Rows from block 4 of the image encoder of a small contrastive image-text model, named by matrix and row number. Rows with one number belong to one neuron. Each number is 128 + 24 x the weight over its row's rms, rounded and kept within 0 to 255. All counts start at 0. Numbers have three digits each.
After each neuron's rows are labels from the 100 images, of 14848, where the neuron reaches its highest value: "colour at peak" is the nearest of a few named colours to the mean colour under the peak. Only what is clearly more common there than usual is listed. The data: simulated grey scan slices of phantoms with and without marks.
# fc1: MLP up (encoder.blocks.4.mlp.fc1.weight, 384x192), inputs 0-191
# fc2: MLP down (encoder.blocks.4.mlp.fc2.weight, 192x384, transposed), outputs 0-191

fc1.108:110158132130126129138112106138114144124111171105141165079065139143138091127144132125122116107154111118144176151137095150115114170114148090155129109162149126088116112116126096183115157104138168138099164117115112114115143106126117130183095177153102120133113178092095107115124098135099077175123152143113136121172163117132135090143112162114126128147142128147158127107088108088119152158114129142148159126135148135089082103135128132094178100131137155147097144142142107128134151123119149152128085126155124132105170107105082123155110132127123138142141101119169110142144135072135106154
fc2.108:109117150136127158105126095130136166117144137133101105085134100104121152144121128138090123114096130149131135095125182126172131156106117167100107174114148110177143123080146135136150091148127122096130113156118162156095145118078198125128127154142141137096135088082128135136126141138120120118127112155136084134151129093130157126138153091157093149100137127125106167133125096097119078109137103093150084124132143097146143122125137106180096120142149093137119141156120138187098157074114090123102065115139136143095132153169115136121118116090122127091141109139139125157126147112132122123
colour at peak: grey

fc1.327:136126140147099127163135118150114112149145132115104099118122107137125114108162153111097132098071082137123113137135125127108128116181102154136108144128175148172122124126088139113073089117161087156137143125127124123132107145118125127110107182155122090142098108141102130115123126132172162140099131110148137137083107120139147114142154075142159136138114117153128098178095150162155151150104101131112162088169165113071117112098101120117136140172088145112148123118145084171141170154125131118080134135111133124149090126119147107158163083113128142112098104072113143125107128132112161126
fc2.327:105134128149166136097184130120152115115114158120117109082133147174075146092134157096116137151130100109145136104126111158117141103118148102128147134117121101178165130114144109131115126096099119143151125126146133098164131098144138102136104124165141133109106115127155132103152155124125123158122157133132127156107138113119155164106092167144149125119133132119128082104176147120108140113141091104106149129145131114148146148083095123074158162147100142127124130129098117130098137095083124151162122113142080172138153128111084148071112124051168140167151182143138114117112165111147139108
colour at peak: black

fc1.374:103087144109153092132141161137114140122098123166120155122078144096192122130119144114122103078143136142123157110134138120139171098125130104149157156090102087090170138156105095123135140133128128098127150108083085129146117123133179134120145126161106141107119138110135153113117138111075102137100117152148112146158170098143126129150109115134155187110136151148144134092127136089120131156144150139136135134139123131116137161088079107125152118114128108115139090138161192175124111079144117106150114065134107157121114164123121080137112139128150110142105113130163153118121127170090141119
fc2.374:125102094110120167122131167155124178128066103125139125156133127111121130096127132113202167135158089088145120088103103114103111142152099152140165114122147105101145129102146094185113128096138134148120123156122163156138151131072135141171107147117126066122175140138107149117114125214156147155101075169139105138165158133109098151102149150115145126117145118117131108148105142160162097137127103126145098116118123145135105147095102151100144112166083108162141107148113110133130133109173144107110103132137124118130145136117119112113139120124142122114119115106137146112115141121126088125
colour at peak: grey

fc1.265:137103118145126116131172168154145145112119130128098146160118136150150073118116165119114119134123158107154094167106134153131108153103112136100161121109159195114122129108087116130138191136103138171157115111142147115152129107168104127128134130146137115132091144097117163106115122104147075129186194123117134105106144165110115158154118110129189118118103122107122130150139124124116076138117111145133119125139129125154116140138094101094111148157118187132150141104110152139152156117132158095124122154173150135081119089101177153158140116167111144133094109133100106120135121148117171129
fc2.265:138121115136106147108134083122161119161138141077153136156112114110152162088154103120154135099090161116153143106116156133147137178118141102114108097169107171135114141170157176109162120110122154107120092131115128156176102127125171127130089135068103096170128113142116122110172104169124148126144164120123087097181097158110139131110127138137139095105103120153157131116132101132143128085116163132146096100174133140180130150114126096085122133121125127121100124138139096140163137147123102106167088133101123118130130153121140145140141120134125074114114145144135088108125148160127104169
colour at peak: grey

fc1.340:133189136134158097147095111163118107129104089184131080142110136111094176146152124139159114124136113128090080120110137080154127124095123125129101152152118094190124093165138141131134139118121112112085127145131109145127108161114132143088123163090166123164146095148129145158134142098126133104121126128134164114131100119135136094137151137126149112133154127177132112145098127138120089138122144140156096115135139094153138161119117140115152174161136132125082204113121108099131146155130145113109128149144106161105139164145165129128137125138156102158161073159088151150122108094157138121
fc2.340:127117087095091107111138067127143134133150157174145130117117084137169083127139111160129113148157087108088120101138124146127117115107162145147126118175119101139133095137141088123164127148080092158131117092118124154106161148151146103177144150128093141146131161135081090135138123123119146115121094127133128146116120110126135096157132105101105136143117123158131153110141137121147164114147130116124149175142077110108179168127182167104174129145089096129118097145158119094119112113146146134124140079129154149173172114149143088108136112114130092094119150167140124130139114123131159135
colour at peak: grey

fc1.382:140116097131082115116117076077142126131126130129081088118157150118148129094100114140144147131172116111102127103120160131115160096115125175147174106092136161135111124109086101137086158121146117128177086126156154114153145107153125142121125086081120144084146127106153135155118123099159098116128151135110162109114154124152164124104148132121122135127112164104165119132114155152143174177107148128095102152123100126133129127090129155136116162116121094095081160104134116130126118150146136090110111148157140134106150126145110120100142098123129158144068130151162172123178116129166155152
fc2.382:119112159146120127152142155083072090168118113131189133122090149110135109124124130126128127132134159133122145146145105109162146119130063110104131156149114136127166150127142124121113154107122112132145138160129082129067172139130179153100108146108098113102108067101171076136102131119129152137164129142142152171098096168106137160112105133108168126134126114125111114133148121111120172140130097118149127131154121121160169110093102126123114101115136138138155111178133108161112126089101139121139183127142126146126135132136100090143146094159138116118179119113134086156132120162178117136
colour at peak: black

fc1.59:092109136105145117133144149156120121130144119113096084130135178088125105146149117119142129152125151098097139114099159068114097092093141158163129109153104118126155108136110123118054107139070181155104148146109097160144108112137125130159134135137126152147141134120135184154125118099129132139148157157109149104150109121103121106137142125095124175156113148116124135136121128102124159153101161096135127089153088141111140172161117148121095094153120177107106170145133140101145174127177109142110173111104157118131097159128094143092154101122109128112099134167135116114096128129136114147
fc2.59:113128168157136098146161114121136163116115114181144143130113108171145107133118134134152128139136122101135113088115060173093119106171123092172146127132119097090087095158087163091140118122129135140172138114092115143154107133135099113127151124125138151118143099123152121149164078127088150102127081131110102090086158128139149128125144098183142101095123121134121134109124132121099141123127114146133111160153165104185126130133154123140167153115146146133131146145121108119103119128097139139163147096134172105106190101131116077128115170132131130160178145119129126110117137150121102166
colour at peak: grey

fc1.306:164152159100103121119120123128135148109077096128106075107120116104163086098130122155125144132129150119137120150140122126110141074091104149155151121148152166090125112141125149114111142152133121124132129136146100081133133123143189084143115136102129167055091135142138140116121185121143124102107132111116128119140140100149150142159106094121134107128149113165084100110122139144154097157164136054133111132118109141118132120160157123120129168119125114095154110076179116142129121147143136133141128162143122179097097162121133152172083112114127145129159133114158150125153149133119153079
fc2.306:139133099147119151105110127126169148146163091144156108129142144120147139113137091168135168106072171124125131110124128158075100113120145080119124118107156148148099132113124174117181149137147160164135133156151155100104124114123127113131156149124099113091145135129142082153163129105128143113120142112097141112117101109117064114155155137089123111115136122108151144129174115131146082156138112137127113130149130101110144172130116118135117106145144127108104066105091142132127117176148163097152130143162147115154143146127110111162145129114124124150109102107211097126109116119109080076
colour at peak: black

fc1.272:123184100086134134090169150177125086128184150137144118120119109093122136094099161135106119112138168107192117132125111086148089146101113135101108134100089145162142147159139138163123146099128124112116082107141109129089165108113138136136169162102098098138114117103142150172123099119137150103146129113097196123110114099148163131108132125094138130107142094140125159121126148114127122158098163100119136128108167120130129164124098130152108133134117123147125094129148156090119149130163104165123110139076097121126115100178140140104099129151127119153141099128135133122134083122166157115
fc2.272:115127120087091123144099104136090105115182130144155145094125120135113171131165126123119147147114113150109122121116084141112117103111147128127136116176137137074105156120126156102139112202132153132134148129118160132152076127143106149113139147110092121105143128076131149165108159107121107058135114149182145127143123119141089174113116153138112115141129153121144122114142131136094107116129152165104152129103120112134164117141148148134128150150146142142135114135156128166156152123086122196132142061167107125109141178133110135129130102083108178132113160158128123086120158125104124124
colour at peak: grey

fc1.25:113135150118125133133160110170132098121143113124091091159145107156112102086128095138136134126155141143123131125199129113102098148128134124137124116136143136112151113104111095109120113098126146115140114085151101165087075105135133141104147129123133136179109136158156146099137141153105114142171128140135087113143158119094136128158099162106093164114146130093156153107125131127131100124113130064108147099162109133095158105108107100098141151128144123153117107087138115147102137162145149097120152088145193107160115117121128116106113124151167137189111151158152107150150180132178120087
fc2.25:143147139124150152121131125085153115164120071100138068189146094114103145143130112133150099126119161122147097160128085160090113162123150141095134116139145091155138156115097094151106105165120128077147129112128153137153135117099137108121122151121156165090092151098123107170123130175148157107100132130141111089151134114083136089135134102081157148076114138122104164137127129150132105141129156100089175144111130159120146145129164145132185097156129100154093116127135103135089153169122140103108156099117119124136135111129156124095109117127107116100150143116129153143134090135122152120
colour at peak: grey